config = dict(
    model='image classifier',
    crop_scale_min=1,
    horizontal_flip=False,
    num_classes=2,
    mlp_ratio=2,
    patch_size=[2, 2],
    residual_init='zero_last',
    beta1=0.9,
    shampoo_beta=0.95,
    max_precond_dim=512,
    one_sided=False,
    adamw_lr_other_params=0.0013,
    grad_clip=5.0,
)
Rows from block 7 of a small image classifier, named by matrix and row number. Rows with one number belong to one neuron. Each number is 500 + 25 x the weight over its row's rms, rounded and kept within 0 to 999. All counts start at 0. Numbers have three digits each. After the name is the row's rms in percent of the matrix's.
Before each neuron's rows are labels from the 100 images, of 14976, where the neuron reaches its largest size: "lies over" is the class under the peak. Only what is clearly more common there than usual is listed. The data: drawn branching plants. In brackets: how many of the 100, against the usual share in percent.
# u: gMLP up (value half) (model.blocks.7.mixer.u.weight, 512x512), inputs 206-308
# v: gMLP up (gate half) (model.blocks.7.mixer.v.weight, 512x512), inputs 206-308
# out: gMLP down (model.blocks.7.mixer.out.weight, 512x512, transposed), outputs 206-308

lies over: foliage (49 vs 7.5)
u.103 069:507504516514511464482505491471498511521482523481487471505480541527495531481504504523500503509507474483524537491538516474504490525547469507512478482487501484514508490550490522496492487498521471562502540448503485486450499474491482477548459508505546485517524488487523476541457530561462489498501488527507473513462
v.103 073:495461476484514492497487505490480539483469490495501509521462498496514506477538475512491479479508532545515522472498480419476484452497516521483559493475506513446489509453509469511498508497516501518522512527512503506486541498503482508524496494508501460485479486500466468474530513516510517513457494474512479476554
out.103 061:507471484502508492531467457462487489490530475551507509497520524489489539523508530481474513560511468532478517468455497516483512514438478507517514486496520506520458482470471448483510506468509509450524516532514487498523524513500516533500533491512475489503467525476532478519477478492525555504518518509476515501485

lies over: ground (49 vs 15.8)
u.438 094:502482488572514500504498506501517499517505545446467499506509512517523468496539467513498474539508486488495505537467490516500530532501461543488451503541507528521523511480512509470503519463536471508514502480511476522515473532484513515560480533486504524486559429467453533495539466478513487501458463489496486496480
v.438 092:488521477501517498513516462499482500489469507519529461521449495503486506581482473451519468477519545506475504491483482470444487479563472466500534521502511496511546455523486500487464472494506505527541527505523528506442485472484533479513498501491516507519424512544522482515492490493516491524513476550513504490507
out.438 083:522488516453479504505494518475526467500517551491470503483519530483531512471474509480495531475510505518521513465503542485523464556547502558492524522512476496521470495473487484475474509448514486539486472541450490538515501472491466499470518459509524515514477516502505526475486531506472493468513512476462492510480

lies over: foliage (36 vs 7.5)
u.84 112:483522516521440511511513445466462508497500510505494528530489490532516468481508489540523504518441500496484482462458519505497498456508424531518479505494498537482546504519520471487486494498485487554452452546537479502471529471518493496491542505515488525466475502526525506501491508486454556489479492499509505495586
v.84 102:516495534472512524485481478501524486516474483533518490499541529507483569481481485484495466503523478440510470516495467491472454490479475516482497485541470491541486458506520486524499494510490477534452513497504466502494516500522504480479500500507473531519521485476543482468539510474480492489471536499510472509562
out.84 110:460486502500564488499468473497466478530488497538518512482557502495502496507461514479480520526502505482503499479524479515473537473510495474482530498466502545526488489488462486488509521452540507478522550511477502506500487511574511471480480488494494520494558513429500495506532519540461424495494484476542451481475

lies over: wood (92 vs 5.8)
u.173 104:500522473494503501485526472491495467517489486456531489497529533498505486482482532488494565496504539488505532511511493497543487473500492474499490533504507505541507526465497487484479461513486485469505510500515502486520529472500526521504502521501481536530521484494491527481484470485529587491513487519507568513459
v.173 097:500540480516449498507519492500482529526489537466493489496488448497499480462494459527504471546497532528497504513516460491537506476475482493479552508512511508551533520477509575535491486533463492454511476515509502534486473551487554494513506521487487495515464503493518475490560473489500503466482502517491504441523
out.173 098:464508526457493536491481484510487510490476493524480463512532529481474512508481488506498472491500484490521533482506492488475460562468482503469548485517492506489511537546483493505501504530481496498518497516574487483452512508480476480518501496485501527464480511495461479497539501472517494520525487524500504465529

lies over: wood (54 vs 5.8)
u.283 141:509459528521486473501438524477497513487497538460448497532489518496507457534558528534459500517496494546527484520522516569531551514502494516490539485478472538538454514525488509510461494536482518491504508487513483537477459526497513462513502453496456487505485484528447487539501538546499482539529471514468537470493
v.283 163:482558473505500492540507498510497477495491482484536494479508531476509478498483470468492489522501522493550511479535510490484489522492541504503481548503484482540532537505502502548536465511532471549472505501451477482517490511495472495464513505480545528493451532474536490534538535488462530487519508507475472552531
out.283 165:481507466430466461524516536470492459479472505528468480500477538542503488529512455500504511489432529435509499507516463550501475561498483503477493480492467487508497468493487495519492518542510502568448489475481494494471493542482497547500528471487474516509509520521446523490483507502474487462511501518497488568547

lies over: wood (78 vs 5.8)
u.287 099:517504488452468503498473469558510496487482495498481542454511544486499515474519500568488483497479471490471530473524465504479495496518522506518491511522528527522523498504478485484479470520501489491474533498478481545508488514470506503480506502491463489517491498461511512509551521531502503506542527483507476473505
v.287 071:521551496521468511488515479467466492514473529495532486530529439492501491510526539432501546489449510483512530477539476461505483482478480497476533515482532472508534490474496498490474480481501537504508497485495518518490524528513501515491453512483499528505482490509507520500529535504486499499516500539509468520531
out.287 090:532481520465490491475479490548487526527540507496485460487510467503501473487482548438504515514494542527496457541477523534500499479507520482506542474487506527474527497491492482475499472474462543475500499482484507492508516509500491516514539461459515494508519491459528548533487486489475483505496523487483507512549

lies over: wood (41 vs 5.8)
u.153 138:525489496505467527554517494527513484523493459478517497536497539477509515527502504509515543501481476523509490505529504516436534476507500495487445494520503465468504499498506520517474493469539478503530552520506495514453489485501469476523512544534524461510479434494513485490482461495439511547512504545491546493529
v.153 135:487525509493501490485503493469497498508471566497494511416480477504505471456529489523482540511527536490488468461503465489507481518484519486497484476517477504518514526551465487469483530493478531570478538464515467457470449511506542536480458519493483479553466533470499478481507537486516515487531489530489504488471
out.153 154:539494559528494506496465490517492481488494491504461497473500473496505503472454493502524476492478539527543478482513538427477460500464545513517511514479520556515515530495501497524485544513524471490529549501483539523506486508510520463495493494492488528511457499459518498477512505533486518492481495456501498529496

lies over: wood (89 vs 5.8)
u.353 099:513476474561506486505504451504486490500521526506509539493503549500453514553482478546503482518496483486527519484489483488524498471464484511515502548493484524529514484475502490460527510523483466476467504520526491486506491475501456511494482494474543467520534495521491530497498540469536481471525472492523501491502
v.353 081:483492486510488558495476527534549515502480507515489492518490454514516500467524466459496446484515515464512488528533516499550493501471516510476514520523488494512483495498496535511512517513454472531490513461485512495521505475507525508503503520522501492483523514519546498517500453489485515513507509494509466480519
out.353 087:473511535427454484497442542500514497534491525530489524442501464542505498494522523503508548508491498466533472481531509528478522520506532495456503452502497452550466510497454470506470522453508462514519482497531493491491518485495555483533510489486479489496523550535496533524514491503516502486492497505497503492474

lies over: foliage (57 vs 7.5)
u.346 065:497488492504481504513503490495540452497491503483484514501486418496481507536488488528490504510494457476528505552486512442474441454538523494466502502493491523467487492493525495491520538474458514485515451489505468505503493495480510532478539484462497454529473507505484528518515481514547509526475458524535504466548
v.346 063:510514523455522524522505512536539506468490491481537495540483495532478532479483465503492533495492525498533508494540535468482484480461553489508560502492536488539504475529537527500476504502513432524539482493507496503480543546516481495533499480475498503492487477511526514518488524467492464491519497528510511436551
out.346 055:507498499495502500517487523538473488484493482526485512514519525509522515477474471497489514515479547519501494530549529547516491536495494468500506527503496524511472494474456492547522491542504445479464518531469516468505520512495503453491445509526502447478493533527493530477517502548476512527510482517513453455486

lies over: foliage (47 vs 7.5)
u.276 063:466546489491490470510492565486506534501522518509492468535505458518505508508525513513481502493507536536470525535502479517529534512512523468520490522489492505513522511505435525506506506503453469488492518468524486512495535505484530510510467520480540477583461543545466553506438505515498508497457534518489488486456
v.276 058:498517496490524502519488483520465555457497476491547473481529537508520480480490543533490526537489538523537493550460514548515515469523515490536527521518515482524502500481500513468468494510510474489492463488458478508455508522510509519517450495518483513509508470502482580508475474517451479493455475490504503482469
out.276 056:456501562450485516495454524481520468496486473516483505531509490507514494532499504467521459506478499493486525526485517488456521430525518539492506511462491474515459485457528490501510506455530438489567504520499558471522492466532491502497513469474528516504464476487492496493529504500480475532446469482502516488514

lies over: wood (45 vs 5.8)
u.136 095:523566531574502501512460510526509471477483529490503499511496450505532503465512552546463497537483499484518499507493522509496504454542536495492532484520486521493494495481470470500482466495506502474505522496498504496509534484473510495465483479497463482459508527513494525482526520530495495479497500522524488544533
v.136 082:516565477518492535496493539537543502526510497519501522479486520517535498515521476518528486487479488507515509459459481502485511494483489535540490489448477502448470478460503510529499512495461473498474499495507477489533523482500481493499494503489493488445507488538482490486527506500478497475509470537501522528488
out.136 092:523475444455491526542481515447502572506559522514491472502430509524478506489515505475512489462504486526473526505445451505500494481517502473506489505550494509529503519520488473534503548460505552522497472523512494486471477483498452501499529507477456535524482476485477559449477481498471500474523518492495539493440

lies over: foliage (87 vs 7.5)
u.376 068:531527505559474521470503500479476491471514535524481488521512451513503495494520521528481497479496531505507484540474523492482488468542487472486489530507456468515486526502446530502460509449484498491499538462537496503468486502537516515549494472472505503526501481510526541490462524490564520502517477527478541452463
v.376 055:494513510489521487479482488546436510504493457487464493508532495556497521484511452483482494471486530452506484505532481505540478542502536497502524495538500499488466524505480496491491464493501486506497500501511509502495500467518482521478501481507487496502477480473541522504480471494496511525524543468517500514487
out.376 063:453522498514511478516441467501514487497506468519483514461469568521494542522485468525485501519459515513526515469520503467474504546502474492430491475502501518543519473493473488511508543501496501490526486525475474501479486541501548501504493502481461464478491518545500515533492516539506527509503552492496482488510

lies over: foliage (35 vs 7.5)
u.211 121:504492470483516517521547489501517491497506474472503486488504547472467469495490499526533531515498549512482490559511493477481514494450493484511512507531476524486472536474533496509483542511500480496498536498485485492511496527479525470543499471514495517504475476461502508470485531478487536525494469534523485487494
v.211 120:505506471486520484523466531498513510504519500506479534506517445498521499485494509506465477497504510503464473521537490501477527479470516494476545495497509502548461488515486523450526537505506497481491514485497484505493478550483539496469529502483476525533485486484475522508567518512550513527509499528507481524481
out.211 116:514514479508484508476481498452521537465494488531505516466486498497495475492494483509479508490524473484490525462501509501517449511530548504512464499494514491489512498489486548528506532462446448464503488530506534505521471470462496499503490490485513471504547529496508501534461516486462486519468531492494490528512

lies over: foliage (58 vs 7.5)
u.157 123:501483556478509509503456488547453500528486531491496509479530458526513521490516526473499486492514455488485463525505481471515513494565444520484502463486500490489513486507522502509474512508487466541505454501532485502457525497512473475527530494507512473530485517480525539475525545460538518483560465477531526510454
v.157 135:500483473488475464507513497541477535490526497440480515511487529504533465480510505543520476483517505478470515519519515481504522457482529482461520500471491510516482556504520503527479512507517477470492468520518502497494497510441530499524533498487499516542465536529495526521528533527501491500469493536488522503464
out.157 132:472521519529470520492543520577479447476472538488495495481512448487489495503480534490474524519465517522488496460515516492510572500503488502474499494473459472543512517478512522492480555514515510485502535491494539515494524512485490511497518510515453484538457497541504458492523506529501477495504496552505539460485

lies over: foliage (28 vs 7.5)
u.247 070:465513505485501500474503481465505491504502526499479452485502496525535496529478505494485509499529513447552485472525528525519496544525495523513548483480495466509494508486511479537486486521493506473527513507519469518502504468493465541462486502514472532484502522462511496522484490489531501533500507490498534518495
v.247 082:496527562474480517501537478498513515532517472499530522531472499509497526431538559494481490519472503467477503470505521518513531472460527462566477514500492469532449491464479479521485495480549433550537504493551487452473526529486503502506494451475508517532490468504515495465491533494489494484490500522482492498516
out.247 061:521492534479436516516486568525508480482507476501493490499526507516448518497524473498489496545464488506483512484495466470450453499484484503477470492509491516552543516526493489456519523476513481488505498492526482517492447485462446480476498489503517520474510481508518466529517506502476567444538494552491499548478

lies over: wood (38 vs 5.8)
u.436 089:503445501517507529534486506542488470464505480481454525539503527525487503495519512485488464528496481510505509495501500508486540509541464490523446487491519490487538473489515460503510488506475518519539515526493470457486455522546496482477534513523471483516506502487552489483459495483524563510477529561508451541510
v.436 059:493536514499526472465497456529530465480489454513507484513514460497455514529504527476491516470481488483505544531511551465539480497510507468520518512475526519499502476539528514503496485511497461510526533483456488502452528545480496560502513483484512486498493481509492526464506478487484497492473473519471498484540
out.436 089:471489483511462470531497478476507543517507480515510466477512520542502512510511489534547504477504485521476506535513508448547485500435493512528524503499479533488506530504529522519498527491455489476492526514521463546521478491475536540512498478474482538434502515547469479491480485498472445513446480480493517526486

lies over: foliage (74 vs 7.5)
u.333 140:451502532481526450503509480486541496485494530530471462539475525500524497494477497515489488479482501455525489533515488542537542518504543512541489534488478513505448473561519507523499498513422461525550474460508499475524502484530503523495490540502499506484552509524515498529499479529477521496512489548518467507508
v.333 140:545503488522506511475460511492462525503465498518516478494510523495463476507479530489502480518574522500509520473481500489462505512477524540513497518492524462506494459519473520439484504455518513533521531494541522491496538474537510508512461494497469459525494487475541469479487505466518504533510496499471494475478
out.333 151:487474479477513523479506524493499493502500519513480514521525450528485472502488536481470507526520504495515497504484498538507502505499450479459483528494508485505528506474502475519483511497514491501482487543520537493467519502532510478535519530492475549497539529511521460495513478512530505469538519533481512517453

lies over: ground (50 vs 15.8)
u.492 048:513488527492507501466477505499497479495477514461459486487528429512485523506516493514489458516523511519538505541527474499555517535505523510496470493500484518492500508514466483501474487506452508470472513519467516549517530469523508534506438507528465472479501532505499550498559496514470533531503505473509525452499
v.492 057:526467507523508494515518496510471485549492508508487490551496511529483546506513520489495470492482470486483503457476495510487535501471531502524535510506482484522478514459521500477455506511507511495489511429509500514489451523530485449480477502462474550473465520517450483482547504474495481528469461485512484479471
out.492 044:470488486481536527497484486486502514475489463539486515527516496480480488507477458495515462527497505509457541496497505512480492499459486522527530517481487500476498433474505448497541475524468504475451522519551501541519490520508534467490474508526459504485528492508488501492478488519499539492546474474485507507506

lies over: foliage (54 vs 7.5)
u.110 106:486521495478527445491547501497506503544584526522469482498519482491539483505476524544527464466489505505506505473501494504506512457478459500534495492461523502490517490533524476480553500509492466543473538520552540517508525494500518548500558541490495503480466497499466532520548534463544529522509478512483491517478
v.110 078:496530476529510516542522516538550466515514490484490460473515483499505534483504462484476479495471552507490484529464481442545462469510466526487488501453491478517521492482519520505498502542497489479494531513502514519530464524529494495528478546505475511519508492488463483528514548494546499480482467482495481511477
out.110 098:493540490516469496517460478450480483478492487509497504522515489489517477472516526537485518480510491497490529517494557465531466534517509474488509533481491522450426513447470531516540461483513495526510540503501534453521472461493532513482502490474518489501531489477508458501524474497480480488510527504518527478493

lies over: wood (65 vs 5.8); foliage (27 vs 7.5)
u.68 085:511471494474517545514512476512485496508486491505451478512450487539512503509513511498473459468500491507511505465486503522457518404470548484531503470499463487460534488527457530474472488511495541522487516514493546472460530485461463495510487466497481486494473499477525473452512471476506539504490483535524481473472
v.68 089:492488529447496502496486509481496473530504506480511482452474491500530519494510469479480519510481475479479477463528469523466470538489475495512513525511489548468434510536483533507495522520530503549484533519524471507523498509528460498510461511521462482475492503531506507456517460495507495502496498495508498520531
out.68 072:475496501516506498550399507536503515479493521546547496495485506498510544501533496528498468497493480529494493484482505459474515491562527471503480484496501504553500490437511472506494525507494500466564504511504506529538468530491525519475500453527537516489491496530491498529468507545510534490533560493495490499533

lies over: foliage (29 vs 7.5)
u.94 135:479488460494542486521539486498468487492470519479507465509504480497510516507473496472493548496530533475544527506458521508520491450485546505531485484493525467547454491532528494491498523488515484524535556529516467480501547460478523469503523475529483463492477494515564476501478472513487563521483513474501460476471
v.94 147:525515512486492453480481506504511478493536478479500530481497457477498494527557495541512516474485497493512482522475498522499546524478511486461511516502492542492522512521509479438445515509509509452518489503492512520497445531502511548483549489491440486473481523501472521509530481472492510515526474527497529492431
out.94 139:509478497475494471482485509473525559519519480515468551535554424534493490503499462520512524482535528453524470484448493495454502490510480464499522523509523485456543469558503494491477484494493489523471484492491527504473487528535503499490498502470491535496493533544486497502507501471503462480456481527484500541510

lies over: foliage (35 vs 7.5); wood (31 vs 5.8)
u.411 065:501533496457502507515483495523515501492492507468547520497514453500532502532552517465505530464520537517511531530508506483479525448478537469498522514493518485529517514506510487533497484509495488480495595493485483502521477496502493525498551482495488543513512458541480481503495479469510549518483462518495514545513
v.411 054:485485525487535496495503504523497474481499478474546460481469567509497495486523485502493502499468483534501540514489459547461478460518473550505486513493519498503518455523504506510507514522509533563500476505515435464483508481479494520497457508511507517467478528510479559541552514538489488493545514534528509467500
out.411 057:462540493486479503532461496500511513454498517487501498495486453475506519462460525498449451509471516494487494464561503553491511576506505514523503502520465533495500476536538472494507576491467489536493458520547514539492536480515529486485505492475498501482484488490566540517507529484454508444532529543535494533503

lies over: wood (29 vs 5.8)
u.466 106:486459532523492481493523485499530486483493529505499469556554442514511497488490479444502508491488507515524453522493465540491563495448464519509473468494508486481532536489487506511478515467481502484514501532493496502503467507486555499516513532496496474481492526503501501514554490503517515497565515510539510488526
v.466 107:489508525506494518525482511482462473536513523532482497506530532545526509484521497502491491523490440494451503439487510472472471453487472523581490472448491497526520497500496518509503484511511479489526520494520520461530526517491481498477508495514536500506484512494530513487547499521473513454530488498515435520484
out.466 096:477478500510504534532472518464491489512472508538474526517510549482523501530482533535483468498520519461490494522459501460507455489538530470509516495520471489506504485480508517531502467518470540457459505484512489521519550486470474482463529535500490475470504509505492505504484463524511437478467481494435503474511

lies over: wood (50 vs 5.8)
u.365 106:516511494510515520493413495529533508520488460472493483518499455515529474550504493475545464491507445484490539499483501460432546465500511509482544499506523477474508445477501500458522532523517519491527536501465500526523529527454512479515525501483491488462465504494495529484568503502479535517490484535497506515473
v.365 135:525545424535517504456506525486484491533564485466530496482513517480525521506498496508487552482490473541553490493538485471550492481487540456488500495473505505492489519527489513511462484490513515503511494492486536492505522548546505464458513488535526520492480463522497474480498512473432496500539545503480466484518
out.365 102:534518507479450456526523483476505522540501481475514460519500497503540490502496456550516487535517508484526535471479499494518456489437509473440456492464473507505505513524504493470494507499447414534549485511503504475508507444492530540525520507468478531509453481515501486511513494514445534495528494514493495504491

lies over: foliage (48 vs 7.5)
u.210 099:505552516532485478502491507490495512491443500526549542533492529501518524517556517494537528500467467479489519506531515463485492523472508483545564502514490501521496518511519499521520496519456496495494515514474518546484530505509537533507502534482489531479442545486490559459535526504476524524533497485514497512447
v.210 044:504519513514497507507502510489489519525480490496455552495471482495542500552470515511467527547510481499530534471484506456552443461521479525503475519494480496527479501463512482486458527503523475542534515516487480541525524511451483481475511453522481492449504469513473521500531522488474529512489482468509487504548
out.210 083:496470494551484479512470514484513527528496475504482473526516494492537483475515547492494509460502500512486524567486495506485524509516450493469472502532476558531498502516498531544500515509491537505532507471499539523494483429534473461509506498499502523514526481536517511489515505548533445540510482479448501461464

lies over: foliage (70 vs 7.5)
u.468 081:453506472486550535531477482520504521522517490511457521510528473503507494466483484477528545476514540481537548508523484461537452535526533494514547484523498508556467465495533502532510489537485467507488524522539516477518511503489503507508476485486516483481477485475451544518487464523460492539504511460541545501525
v.468 104:502490527552496484522499468512492504490515511537494526474551498514541500491423517530463496522551444535526519457472528483524518493485525540500470541515515522520521516523520507486512482466485507486520457499507484514487509489503515472472435495465501472529520518519530485526530482477530511494474538485480486533497
out.468 078:496497510489524483478460491493503490498485519472541500493510468486502530513512500494470488474458463507457494473538489503481519487501486441508536493485473483472456525525498455499538530517517536458439470491485465572496501521503504488480541506494481480490522531512492487456474468467528532511489456537487470485510

lies over: wood (96 vs 5.8)
u.152 085:497476470487498515480470480577474472507502471495482466500509469486501506488541513506502518496496514496497477513477513507467487460507475467477494469493482504512487443479453509500469518491508511486504499507505559515555519498504555509517515517494497512536482503516483480496525507513567493553472509479473472513494
v.152 077:464491515482512511481525548481536499477510540486471521486532483513500503507467538507521508515509532503540522494507518472468540479518492509502486477484484492465540500547477492494479482480531465509512463492513474527495526475479498464510414517466533536503482514465514528526504521512527556501475497534505516458490
out.152 072:524524494520503466568495487491457515524496515473495494473559540498544559474512498493517458513433505486472474502575480542487479474481517520504477482490475505481488468488511562542487545483520500476491530485464468509493525513503509485509478557492523490480484462491495563515495487487512487480513479553505546457506